A small audio captioner, trained from scratch: encoder activation relu6, 3500 steps.
Rows from block 2 of the audio encoder of a small audio captioner, named by matrix and row number. Rows with one number belong to one channel. Each number is 50 + 12 x the weight over its row's rms, rounded and kept within 0 to 99. All counts start at 0.
After each channel's rows are labels from the 100 clips, of 14976, where the channel reaches its highest value: "top examples" is what is common among them. Only what is clearly more common there than usual is listed. The data: single notes of 20 synthesised instruments.
# convs0: expand pointwise conv (encoder.blocks.2.convs.0.weight, 128x32x1x1), inputs 0-31
# convs1: depthwise 5x5 conv, stride 2 (encoder.blocks.2.convs.1.weight, 128x1x5x5, trained with AdamW), a 5x5 kernel
# convs2: project pointwise conv (encoder.blocks.2.convs.2.weight, 64x128x1x1, transposed), outputs 0-63

convs0.41:57 27 42 51 64 41 67 74 45 42 23 44 59 47 49 34 60 53 67 40 42 48 67 52 50 61 43 43 32 48 57 36
convs1.41:52 61 52 44 37 59 35 33 49 51 57 35 32 42 42 54 25 43 26 53 30 37 44 54 43
convs2.41:40 30 45 61 76 59 61 56 39 61 72 57 27 36 49 53 71 41 44 63 37 50 31 65 66 56 51 62 47 56 37 29 54 42 35 59 62 38 41 50 40 66 47 39 65 58 45 32 37 56 36 60 47 47 53 55 69 53 70 44 60 52 65 43
top examples: octave 6; sine tone; pitch class: G#

convs0.2:38 53 59 44 62 46 45 57 46 55 62 60 45 68 73 43 60 56 48 23 58 79 33 56 28 56 38 56 58 60 50 51
convs1.2:67 47 35 28 41 44 38 35 41 46 32 54 55 29 57 37 36 32 58 44 52 54 35 39 46
convs2.2:34 51 62 60 54 57 15 67 42 28 58 49 38 34 57 53 58 64 66 59 45 72 56 54 40 57 39 49 40 64 49 23 27 38 47 58 54 53 38 37 40 48 56 26 58 57 53 64 58 38 60 66 43 52 45 47 44 41 45 38 51 36 57 31
top examples: sine tone

convs0.49:50 29 31 42 44 33 46 77 53 43 22 61 49 55 59 57 58 53 53 55 46 55 24 40 40 59 52 41 46 63 54 62
convs1.49:61 36 37 49 45 57 62 30 56 65 60 46 63 46 47 28 44 24 40 34 42 53 35 41 49
convs2.49:63 38 43 55 36 77 30 54 48 42 63 59 31 59 49 45 53 42 42 46 38 55 62 33 37 74 57 65 52 50 48 60 26 45 35 68 29 47 54 50 44 35 33 64 67 58 75 54 42 43 74 47 56 60 63 63 50 63 52 56 51 39 57 50
top examples: clipping; text has "clipped"

convs0.86:66 39 51 32 56 62 55 57 29 51 71 43 47 49 54 42 56 64 33 65 52 37 55 24 39 27 62 54 52 51 47 64
convs1.86:33 45 32 37 46 72 73 60 52 36 34 40 49 58 31 42 49 38 43 45 58 42 58 63 49
convs2.86:42 32 54 44 43 70 65 46 44 36 58 51 52 50 44 62 43 55 38 54 44 55 41 48 47 30 65 54 62 62 33 63 30 42 73 64 43 53 32 53 50 18 45 38 41 56 46 63 62 67 62 39 35 50 44 55 60 17 36 44 59 64 53 59
top examples: octave 3; A; A#; note: A#3

convs0.67:38 47 48 48 58 43 40 49 47 46 40 70 41 51 34 47 36 52 62 62 73 52 32 66 41 54 61 78 30 62 67 48
convs1.67:41 31 43 65 56 39 36 34 59 57 40 51 37 36 52 63 65 49 51 50 69 72 66 60 42
convs2.67:12 44 49 25 70 48 48 59 40 51 50 73 44 56 53 42 63 58 50 71 35 39 44 56 61 44 49 46 60 56 37 60 34 57 53 24 55 57 69 55 36 63 51 61 67 49 55 69 61 31 54 51 36 53 63 35 48 49 49 59 39 51 65 50
top examples: mains hum

convs0.52:39 53 50 50 24 57 54 47 46 53 42 56 31 66 54 46 16 44 53 23 47 39 66 48 54 37 54 49 38 60 60 40
convs1.52:36 53 47 42 52 51 55 42 44 52 65 62 52 36 42 76 72 58 35 34 43 31 48 31 41
convs2.52:39 40 66 46 44 50 58 52 67 62 37 52 67 55 31 35 63 44 35 50 57 46 34 32 33 40 64 39 65 39 73 52 42 61 41 36 64 54 61 43 40 66 60 39 47 68 62 57 32 41 40 66 64 55 41 27 40 48 56 48 51 26 59 53
top examples: octave 6; sine tone

convs0.24:53 46 51 53 52 48 46 43 33 55 63 46 42 36 64 53 58 64 55 30 35 60 51 51 47 53 46 29 80 25 69 38
convs1.24:53 50 69 60 62 54 66 59 49 47 59 56 34 52 47 50 30 28 25 33 42 52 43 32 53
convs2.24:53 72 64 59 37 29 62 39 37 66 65 50 58 61 52 62 56 39 61 57 55 55 67 52 41 62 33 56 56 60 47 48 55 49 66 56 30 62 47 56 50 38 65 64 40 43 39 48 78 49 30 55 35 73 66 41 35 44 70 54 32 46 55 40
top examples: horn-like

convs0.118:29 40 34 59 36 52 45 40 36 45 50 52 45 61 29 39 55 38 42 46 51 59 24 64 57 48 36 42 65 75 38 55
convs1.118:65 42 34 41 40 55 54 50 32 56 53 54 54 41 36 56 57 75 71 60 34 55 51 30 34
convs2.118:30 65 54 45 62 53 49 42 44 47 33 47 66 60 68 26 59 64 34 55 47 71 44 54 57 40 38 60 55 55 43 51 57 61 31 46 65 44 47 40 41 49 54 56 68 70 44 45 70 26 31 49 67 59 37 53 46 52 46 56 71 32 25 46
top examples: F; note: F5

convs0.71:37 54 49 57 46 43 44 37 53 61 34 59 42 49 69 21 44 48 32 37 50 55 69 45 68 39 35 54 48 53 29 32
convs1.71:39 32 37 37 54 42 33 43 48 36 41 34 50 56 45 36 54 37 54 69 57 28 29 55 52
convs2.71:47 49 45 42 28 54 28 69 51 41 58 33 50 60 64 48 33 42 64 49 65 36 60 35 60 45 38 68 47 46 58 53 38 29 53 52 61 53 65 48 48 27 47 44 54 66 62 33 57 40 50 63 67 44 53 44 20 39 50 56 66 32 45 29
top examples: decaying tone; octave 3

convs0.4:72 48 38 20 56 55 67 53 52 50 74 52 56 56 36 58 50 50 40 42 81 54 49 53 70 56 55 56 48 45 47 58
convs1.4:37 53 38 30 48 43 61 55 49 55 68 81 72 74 51 42 47 53 41 41 44 51 46 56 54
convs2.4:58 56 60 62 60 68 42 68 43 65 62 63 55 52 78 58 57 55 45 56 66 31 39 36 71 20 55 21 56 48 57 47 54 54 62 44 34 49 50 57 44 58 51 65 56 47 42 46 46 27 46 53 66 49 70 41 52 50 34 54 56 65 44 30
top examples: octave 2; text has "string"; F#

convs0.31:58 58 55 57 69 44 49 41 30 34 53 51 51 62 39 66 71 52 35 42 41 55 30 50 34 51 50 52 66 26 33 60
convs1.31:37 45 42 51 55 39 41 36 52 50 36 36 39 52 62 36 28 37 53 82 44 47 40 61 60
convs2.31:48 61 51 54 54 60 54 64 66 46 45 40 56 48 69 56 56 38 50 28 52 39 33 61 46 48 76 56 67 48 60 64 38 50 40 63 61 45 55 57 47 35 48 62 49 45 90 43 48 42 78 55 39 64 57 46 63 44 42 35 42 23 49 60
top examples: decaying tone; octave 3; plucked string-like

convs0.85:51 38 52 54 57 58 29 60 47 50 63 50 63 56 39 54 51 36 48 70 74 45 48 34 70 65 55 54 31 74 37 57
convs1.85:27 55 75 63 46 48 57 66 54 34 55 51 65 47 35 45 64 67 50 32 59 60 48 40 48
convs2.85:44 30 41 54 53 41 37 55 59 34 48 40 42 32 54 53 43 32 49 48 40 44 52 51 62 38 72 54 64 28 51 57 48 54 39 25 53 68 44 47 61 29 46 53 20 54 64 49 31 39 76 60 39 43 58 49 48 43 40 41 51 51 20 44
top examples: decaying tone

convs0.34:49 59 35 38 54 49 52 49 33 43 58 31 39 57 43 31 46 57 52 68 68 61 38 46 45 30 27 34 38 62 45 67
convs1.34:37 38 44 53 51 53 41 35 49 38 49 49 75 78 64 46 35 26 47 50 42 38 38 44 46
convs2.34:54 45 34 48 52 42 41 68 47 55 53 52 39 57 73 51 56 60 51 44 23 75 55 59 53 39 68 63 67 43 54 39 58 46 72 38 44 49 50 51 63 48 57 48 80 52 48 56 69 64 69 40 59 47 49 52 43 61 63 37 21 25 55 45
top examples: octave 2; F#; B

convs0.7:60 73 68 55 58 65 63 60 43 50 71 61 50 42 37 44 51 34 62 31 53 41 40 38 47 71 37 54 60 66 50 54
convs1.7:74 68 73 63 41 34 45 36 53 38 42 66 43 62 46 44 37 63 41 45 53 45 60 40 53
convs2.7:49 66 76 67 27 49 59 65 53 55 56 62 80 47 52 51 55 31 66 66 44 47 37 53 54 60 39 48 52 54 38 53 75 31 24 46 44 58 52 54 47 40 75 27 43 40 64 56 42 45 43 42 38 43 54 50 62 48 66 39 57 47 43 51
top examples: octave 3

convs0.9:46 28 58 44 39 41 61 68 49 34 46 64 47 48 24 45 56 33 66 33 59 66 40 37 45 63 32 52 41 49 57 52
convs1.9:43 59 36 51 63 21 52 55 45 43 23 42 35 48 37 41 28 48 41 42 43 43 43 53 61
convs2.9:50 55 36 46 32 46 43 56 46 37 76 41 50 59 49 36 36 67 59 13 51 47 38 60 29 64 45 45 28 36 42 40 67 48 21 50 36 52 42 56 43 40 55 66 61 54 42 34 45 39 64 41 43 45 58 46 60 58 64 41 59 55 47 36
top examples: mains hum

convs0.103:52 64 41 55 41 50 47 59 33 44 49 67 37 55 23 69 61 50 49 48 58 34 39 29 54 45 73 71 40 50 45 62
convs1.103:54 48 46 48 44 66 49 50 48 52 76 80 45 56 42 72 78 58 45 53 52 50 37 54 48
convs2.103:52 57 50 27 84 44 65 60 40 47 56 45 33 21 59 45 71 52 43 65 48 57 47 67 61 55 50 48 51 48 36 55 56 49 52 59 37 37 40 51 58 51 51 58 62 54 38 35 65 42 48 44 36 71 66 40 64 33 65 35 41 40 54 73
top examples: clipping; text has "clipped"; rumble; vibrato

convs0.98:41 43 44 63 39 53 31 53 27 58 26 37 30 63 47 58 50 80 62 46 42 67 48 54 49 46 57 47 55 50 40 62
convs1.98:54 64 69 71 64 43 37 36 43 55 43 38 46 39 35 61 62 71 60 66 38 55 43 47 41
convs2.98:62 53 41 66 51 61 29 56 46 86 33 50 38 56 45 52 44 36 59 47 62 66 61 40 51 42 47 70 59 42 65 51 63 58 48 53 32 50 29 63 42 48 45 58 32 69 55 34 59 55 70 46 57 40 69 61 35 71 33 56 47 57 54 57
top examples: A

convs0.100:75 39 45 56 63 75 39 60 52 44 61 71 45 49 57 51 57 59 43 33 52 41 54 49 38 65 71 73 56 38 48 45
convs1.100:49 53 33 47 41 48 37 28 26 46 33 48 35 42 38 63 45 54 57 56 53 57 75 64 61
convs2.100:35 39 56 35 39 46 60 53 65 60 45 56 48 48 57 34 54 59 47 43 34 52 52 58 57 30 37 59 40 68 48 49 66 33 45 70 68 56 41 50 66 46 79 41 32 26 44 57 65 39 63 44 65 78 46 42 62 47 65 55 62 53 62 56
top examples: octave 4; D; E

convs0.64:39 59 23 44 47 63 54 52 51 65 53 52 59 68 45 68 56 38 41 32 64 76 63 54 51 49 59 52 47 47 64 73
convs1.64:42 33 57 71 71 42 48 39 75 62 34 54 61 55 64 55 38 62 57 60 48 37 42 58 51
convs2.64:60 57 64 46 65 37 63 36 53 44 50 51 35 47 55 27 22 32 58 61 45 68 38 40 47 62 64 46 71 47 50 28 44 48 53 62 44 49 63 58 33 33 52 48 56 36 41 50 66 33 46 55 63 57 58 31 34 48 62 35 52 80 52 46
top examples: decaying tone

convs0.109:36 47 31 64 78 45 39 62 37 62 61 71 36 48 46 59 56 57 37 56 64 35 64 35 45 45 43 37 48 50 55 61
convs1.109:33 33 44 56 61 31 48 62 66 50 28 27 57 66 60 47 41 54 56 55 38 35 49 59 45
convs2.109:35 56 37 55 61 69 51 31 41 53 55 67 51 55 48 33 51 69 35 24 53 46 51 60 58 29 63 47 38 37 39 59 59 47 56 58 61 54 62 34 40 47 69 33 43 33 51 66 56 77 60 75 59 53 62 64 50 51 56 46 30 59 47 55
top examples: decaying tone

convs0.8:62 53 44 46 65 52 72 59 42 47 18 48 60 38 53 45 57 64 40 52 52 57 45 53 50 35 55 59 20 31 64 43
convs1.8:57 61 63 36 45 55 51 54 61 45 37 38 47 36 48 23 32 32 29 44 60 46 53 40 33
convs2.8:46 42 44 58 38 44 53 59 45 17 53 50 64 72 62 41 65 74 51 52 39 56 63 31 33 43 68 60 53 57 54 37 40 53 35 47 53 71 47 38 54 32 44 43 72 41 63 49 30 60 52 41 42 40 51 60 41 47 56 71 51 29 66 58
top examples: sine tone; F

convs0.101:36 47 34 56 40 46 38 37 32 55 47 68 56 44 56 42 72 58 65 37 25 41 52 64 46 32 61 56 46 64 37 39
convs1.101:40 27 37 48 43 52 32 22 45 50 49 53 35 29 45 62 59 61 65 54 64 52 57 57 46
convs2.101:37 55 55 40 63 71 63 52 38 30 58 60 44 60 73 53 55 53 51 44 60 37 77 39 37 39 47 57 29 56 52 59 38 31 43 56 59 50 29 52 22 35 53 68 47 52 52 53 49 40 39 60 29 37 46 36 41 37 29 45 42 59 49 41
top examples: clipping; text has "clipped"; octave 4

convs0.10:58 42 50 39 60 32 70 43 27 45 73 52 64 53 64 55 42 52 60 65 59 73 56 61 43 34 35 63 43 48 44 47
convs1.10:38 39 33 47 44 72 70 82 56 63 53 62 62 48 43 44 46 61 47 42 47 62 46 46 41
convs2.10:45 74 44 51 55 53 64 35 69 62 37 29 58 36 40 66 45 49 66 57 69 46 32 70 55 25 68 62 40 44 54 58 22 63 65 40 57 54 53 43 42 61 74 42 67 50 46 38 58 46 52 54 50 39 41 64 52 37 37 44 47 54 58 59
top examples: octave 3

convs0.62:41 65 57 43 67 70 53 35 61 56 72 48 46 40 71 28 56 53 45 63 36 55 60 40 34 57 44 59 38 47 33 51
convs1.62:57 58 56 52 32 56 54 57 39 49 65 57 64 66 43 58 54 63 65 51 32 24 28 44 39
convs2.62:35 58 70 33 58 46 46 40 63 60 39 67 56 21 54 49 56 37 25 48 29 41 38 54 50 52 61 44 54 26 57 59 43 55 64 61 48 69 64 46 48 55 32 69 45 38 51 53 57 47 25 35 62 36 47 51 55 67 52 52 45 46 74 53
top examples: A; sine tone; note: A5

convs0.104:51 55 22 56 50 61 48 65 47 50 44 54 67 47 31 65 55 61 30 37 66 49 31 66 47 44 68 62 37 59 60 56
convs1.104:61 72 72 63 58 67 68 54 46 54 62 37 41 35 42 35 37 53 42 46 40 55 62 40 44
convs2.104:71 48 40 66 50 48 55 48 67 55 55 56 63 21 56 46 44 40 32 58 40 65 45 52 36 49 51 54 42 57 53 36 43 80 64 68 44 70 47 43 54 30 60 37 37 39 43 58 47 42 55 72 39 63 64 46 27 35 33 56 54 36 58 54
top examples: octave 4; clipping; text has "clipped"

convs0.119:73 50 69 45 39 44 65 49 60 59 50 51 47 31 63 57 51 34 51 33 50 60 46 37 57 32 50 26 28 35 48 42
convs1.119:57 55 69 61 34 52 74 66 48 42 51 54 54 42 56 53 34 29 35 32 35 42 40 56 42
convs2.119:67 44 34 69 38 49 37 57 46 41 41 36 41 61 53 56 38 55 75 59 40 47 77 53 44 53 47 39 49 06 40 43 50 60 60 58 55 43 51 64 41 39 45 39 39 33 53 40 54 54 42 59 40 44 35 46 66 36 38 73 46 64 42 48
top examples: sine tone; octave 6

convs0.22:46 52 48 60 57 79 32 48 56 43 72 55 34 60 61 70 32 35 48 53 38 60 43 47 41 43 27 53 50 35 51 42
convs1.22:34 49 53 60 52 51 48 37 31 49 40 52 40 43 38 64 76 72 69 51 44 33 35 47 54
convs2.22:46 44 41 60 37 62 61 36 58 51 53 87 57 45 55 40 41 49 62 50 26 66 49 69 40 67 52 46 39 39 66 79 70 41 31 57 52 59 34 55 51 54 45 29 34 44 42 61 45 65 52 43 39 63 34 39 41 52 52 36 46 44 46 43
top examples: A; G#

convs0.44:36 43 57 51 41 50 57 59 42 40 50 38 63 64 71 65 51 82 45 55 39 52 47 49 33 43 48 39 32 52 25 59
convs1.44:46 54 33 55 56 38 50 53 54 46 60 68 49 60 55 63 71 76 71 50 36 32 36 42 45
convs2.44:39 33 61 65 67 66 40 65 46 50 50 44 48 37 40 59 43 59 63 53 57 53 45 66 49 56 28 46 56 56 56 64 66 85 55 61 62 65 56 67 41 45 54 51 66 22 59 29 55 62 46 52 55 50 64 50 38 52 39 42 36 48 28 68
top examples: A

convs0.73:56 59 56 64 17 46 59 65 48 34 37 54 42 65 41 61 43 35 46 35 53 61 60 59 57 40 35 45 40 56 56 73
convs1.73:28 37 43 68 62 43 37 37 62 63 57 45 55 36 38 59 68 56 54 31 56 53 67 53 37
convs2.73:59 41 60 52 63 49 44 58 39 54 29 41 59 54 61 56 47 58 67 42 52 72 50 53 39 48 26 28 40 41 37 52 57 48 46 29 34 30 71 53 36 57 53 19 46 47 43 61 67 46 51 52 54 39 42 53 31 53 49 50 58 49 29 20
top examples: sine tone

convs0.84:49 67 43 48 30 55 41 51 62 42 61 52 65 55 58 34 64 55 43 49 69 55 38 23 69 45 69 55 62 62 52 33
convs1.84:36 53 57 42 61 20 35 60 53 48 61 52 75 63 50 36 40 66 58 67 45 49 57 48 43
convs2.84:53 56 49 50 72 42 59 45 49 59 45 40 50 62 36 70 57 66 27 57 45 59 50 46 76 55 63 52 60 39 69 43 52 56 24 68 43 42 60 54 51 46 42 51 43 81 50 27 41 39 60 29 35 42 49 36 52 64 48 37 62 41 44 34
top examples: clipping; text has "clipped"

convs0.120:47 70 73 32 66 73 38 54 33 67 38 43 37 47 60 62 59 43 64 37 60 63 46 57 49 62 46 52 41 43 46 40
convs1.120:32 57 60 49 46 35 41 62 69 50 52 41 72 68 53 35 55 72 67 48 34 45 52 44 54
convs2.120:71 45 36 37 52 57 43 53 77 51 60 56 62 48 50 37 43 47 21 65 66 31 39 52 65 50 52 30 50 51 50 74 46 49 61 50 30 57 55 64 53 42 52 54 42 57 51 32 65 57 52 29 39 68 37 26 57 56 56 47 41 29 55 42
top examples: octave 3

convs0.75:55 48 56 51 40 65 56 43 48 39 44 74 57 61 40 44 49 67 52 66 66 47 41 38 59 47 66 60 26 64 27 33
convs1.75:47 59 50 45 63 53 61 61 59 44 63 63 79 74 53 43 36 55 68 40 43 43 35 44 38
convs2.75:58 54 76 61 47 28 43 62 59 53 49 65 35 27 27 56 52 54 47 51 49 48 47 64 46 77 51 41 40 38 48 43 28 69 43 57 50 34 39 46 60 65 55 39 58 33 56 48 48 47 68 45 49 77 51 73 41 50 66 51 65 65 41 48
top examples: octave 3; thin (high-pass); A; note: A3

convs0.14:51 64 49 63 61 63 42 64 33 73 49 45 68 78 48 58 45 34 30 62 55 49 66 56 40 54 54 39 59 40 50 43
convs1.14:43 52 61 55 41 50 67 64 46 31 65 74 49 46 35 68 59 62 45 24 45 50 49 40 51
convs2.14:40 63 69 40 57 48 54 47 47 70 49 46 52 57 49 42 26 41 23 49 43 34 69 62 58 74 62 56 70 55 66 71 61 52 40 60 65 47 72 45 56 66 69 53 61 48 25 54 51 50 62 54 65 36 56 52 35 48 57 46 61 51 51 37
top examples: clipping; text has "clipped"

convs0.12:51 51 72 46 43 56 49 35 19 28 53 43 39 48 61 59 63 43 47 50 55 61 40 41 26 38 58 40 70 40 46 46
convs1.12:60 59 60 57 43 71 80 66 63 41 70 59 61 63 51 66 67 54 48 54 47 47 52 54 54
convs2.12:50 37 60 48 40 53 42 66 37 52 47 45 29 34 37 36 75 37 58 64 55 48 45 50 60 46 39 67 28 33 50 44 33 29 36 62 40 57 52 52 67 56 54 37 41 52 76 66 37 62 29 52 47 39 38 42 49 41 57 67 27 48 44 49
top examples: text has "string"

convs0.43:44 56 41 50 73 46 53 48 51 57 26 46 53 34 41 58 70 55 46 68 69 33 67 37 45 51 70 47 54 44 43 29
convs1.43:44 45 31 32 56 48 36 39 54 37 58 42 31 27 58 63 45 26 37 45 59 42 58 49 55
convs2.43:65 38 44 45 78 66 76 64 50 50 45 49 41 74 50 41 33 55 46 51 48 40 44 62 63 52 21 42 36 59 37 44 48 29 51 39 52 47 73 33 50 54 50 45 55 49 58 56 61 32 54 54 52 57 53 46 25 41 37 39 61 42 73 63
top examples: octave 4; clipping; text has "clipped"; A#

convs0.50:57 60 50 65 62 54 43 32 55 57 59 51 56 68 75 48 43 44 39 40 26 52 52 56 65 39 38 46 26 57 43 72
convs1.50:57 70 60 56 61 69 49 66 62 62 44 59 53 58 46 41 34 26 46 40 48 27 45 38 48
convs2.50:56 70 44 47 49 42 35 32 70 70 38 40 36 67 60 73 51 44 45 51 46 49 55 53 50 36 57 40 71 54 23 41 65 47 43 48 46 30 47 60 39 55 56 76 53 34 51 43 56 60 45 41 33 65 49 50 70 40 64 54 40 34 69 42
top examples: sine tone

convs0.5:53 43 49 40 50 70 66 86 43 54 65 55 60 52 48 49 36 62 58 53 40 64 63 44 42 51 62 60 71 36 35 52
convs1.5:45 38 48 27 47 47 39 33 27 47 60 65 69 59 54 61 59 71 56 52 46 62 63 45 59
convs2.5:63 46 44 31 56 48 38 48 47 47 31 47 61 71 70 49 59 34 54 39 60 18 42 53 38 48 75 39 54 54 62 39 53 55 59 63 41 57 40 36 44 44 39 44 61 59 38 61 40 39 54 72 38 53 59 51 42 53 47 34 20 61 70 38
top examples: octave 2

convs0.56:46 42 58 57 43 47 54 38 43 57 34 62 39 53 34 44 67 53 39 49 34 85 57 65 53 63 40 59 51 69 54 31
convs1.56:53 57 43 65 45 46 38 65 34 50 32 46 40 49 34 61 72 57 72 63 50 37 43 34 37
convs2.56:55 62 46 37 51 58 53 57 69 67 67 72 56 55 83 42 53 57 48 52 61 62 54 63 49 67 77 55 51 57 34 46 37 38 54 55 46 48 14 48 53 50 39 28 47 54 43 60 35 43 31 41 50 46 37 65 61 51 50 58 53 40 42 69
top examples: white noise

convs0.20:57 57 42 61 51 50 49 73 48 64 52 72 36 42 58 50 48 56 52 55 75 41 57 51 55 57 58 48 32 80 38 71
convs1.20:48 37 33 67 64 52 39 37 72 49 38 47 56 63 53 58 35 43 76 71 48 54 47 50 49
convs2.20:25 58 36 48 47 70 36 46 43 38 30 49 37 43 72 53 61 48 49 38 53 27 29 59 53 41 54 61 53 28 42 38 50 44 42 38 28 57 67 51 47 44 42 46 41 44 70 60 63 61 77 64 52 48 56 53 49 28 48 36 55 57 36 61
top examples: decaying tone; text has "noise"; clipping; text has "clipped"

convs0.15:65 61 47 35 45 52 47 56 36 61 75 45 43 49 45 23 28 26 36 51 46 60 48 54 34 48 49 46 48 48 45 73
convs1.15:37 30 33 42 50 53 58 38 46 26 55 49 37 42 27 58 37 35 47 56 45 67 64 59 50
convs2.15:57 37 62 63 55 47 48 53 43 41 46 42 48 56 32 60 57 49 73 62 59 52 64 58 32 49 60 35 44 42 49 65 56 70 39 39 65 35 47 59 59 42 60 65 51 42 37 53 41 39 68 86 60 68 44 38 47 63 46 31 48 24 32 52
top examples: octave 4; D; note: D4

convs0.13:65 50 54 60 50 47 30 53 47 47 78 38 31 60 35 55 59 45 40 47 21 48 57 58 47 25 44 32 45 47 56 47
convs1.13:63 36 41 54 60 49 33 30 49 41 26 38 33 42 35 51 59 61 53 45 65 67 52 63 42
convs2.13:48 51 63 36 47 49 46 42 50 61 47 52 46 58 45 67 38 62 66 47 43 61 59 51 30 49 56 61 55 25 28 66 43 53 62 75 66 30 44 48 37 64 64 68 33 27 45 55 58 55 46 32 58 69 48 40 74 49 44 60 44 42 40 34
top examples: octave 3; E; note: E3

convs0.87:46 34 56 67 22 41 48 47 35 42 58 53 53 45 48 58 37 41 55 29 58 52 33 35 33 38 26 39 52 37 57 52
convs1.87:31 38 29 23 44 37 41 31 37 43 52 50 38 54 57 61 48 60 42 56 48 55 68 60 59
convs2.87:63 38 56 46 57 35 35 39 45 57 38 28 45 57 42 63 56 70 56 48 54 49 25 49 30 45 47 49 21 38 39 53 59 64 46 55 35 57 57 40 65 29 56 54 36 53 35 71 50 51 51 43 50 30 53 26 37 34 57 53 78 48 41 46
top examples: octave 6; sine tone

convs0.65:62 47 35 40 52 50 60 73 58 26 44 45 58 30 55 65 45 34 47 62 65 47 36 35 35 51 46 31 63 62 50 59
convs1.65:39 56 42 69 73 51 44 33 60 55 51 38 49 59 41 43 30 46 34 59 59 34 29 38 48
convs2.65:59 57 42 44 47 59 45 42 34 45 68 57 59 22 26 58 67 47 41 55 58 65 39 59 41 68 51 55 27 48 61 68 60 50 66 63 64 22 77 43 66 45 54 43 70 59 58 53 51 51 48 68 59 38 62 63 40 50 51 40 38 50 45 48
top examples: white noise; clipping; text has "clipped"

convs0.66:36 42 71 61 44 62 48 47 53 44 68 60 35 67 64 42 74 54 38 41 54 64 46 62 40 29 59 37 61 38 47 44
convs1.66:61 63 52 35 37 65 67 38 38 40 59 53 53 43 40 55 49 34 30 49 38 35 24 55 55
convs2.66:52 54 77 45 57 50 51 30 48 45 52 46 38 49 72 48 54 43 57 55 36 50 57 48 36 44 63 44 66 53 35 49 34 50 55 34 40 73 37 45 39 70 52 28 39 60 68 53 59 58 36 81 50 60 44 67 30 59 59 51 48 63 28 39
top examples: sine tone

convs0.68:52 64 58 54 48 37 53 32 54 71 52 35 70 54 50 55 50 49 55 36 28 71 54 71 43 64 31 43 60 55 42 64
convs1.68:40 50 59 63 52 34 42 67 69 45 49 42 58 70 65 54 47 73 78 45 55 53 53 56 52
convs2.68:49 49 64 50 39 35 57 39 52 53 67 41 26 49 50 56 70 58 20 42 42 44 32 50 46 54 56 39 63 56 50 55 35 49 09 39 72 40 37 46 50 57 38 30 44 49 59 59 69 44 43 38 53 54 46 47 47 60 48 55 67 43 60 71
top examples: decaying tone; octave 2; text has "string"

convs0.54:76 28 60 38 63 44 69 62 62 32 53 35 45 41 57 51 50 41 51 39 56 45 59 52 46 34 65 30 57 40 62 58
convs1.54:46 54 51 55 70 75 55 48 69 63 58 67 52 38 49 61 45 52 56 57 36 41 57 28 30
convs2.54:54 55 31 42 58 56 43 31 54 40 58 52 72 38 71 42 57 57 44 37 43 56 44 54 43 46 69 44 42 39 54 56 25 59 61 72 62 36 37 28 36 56 45 34 45 51 29 41 26 51 33 46 66 39 47 39 43 29 50 50 46 32 51 36
top examples: sine tone; octave 6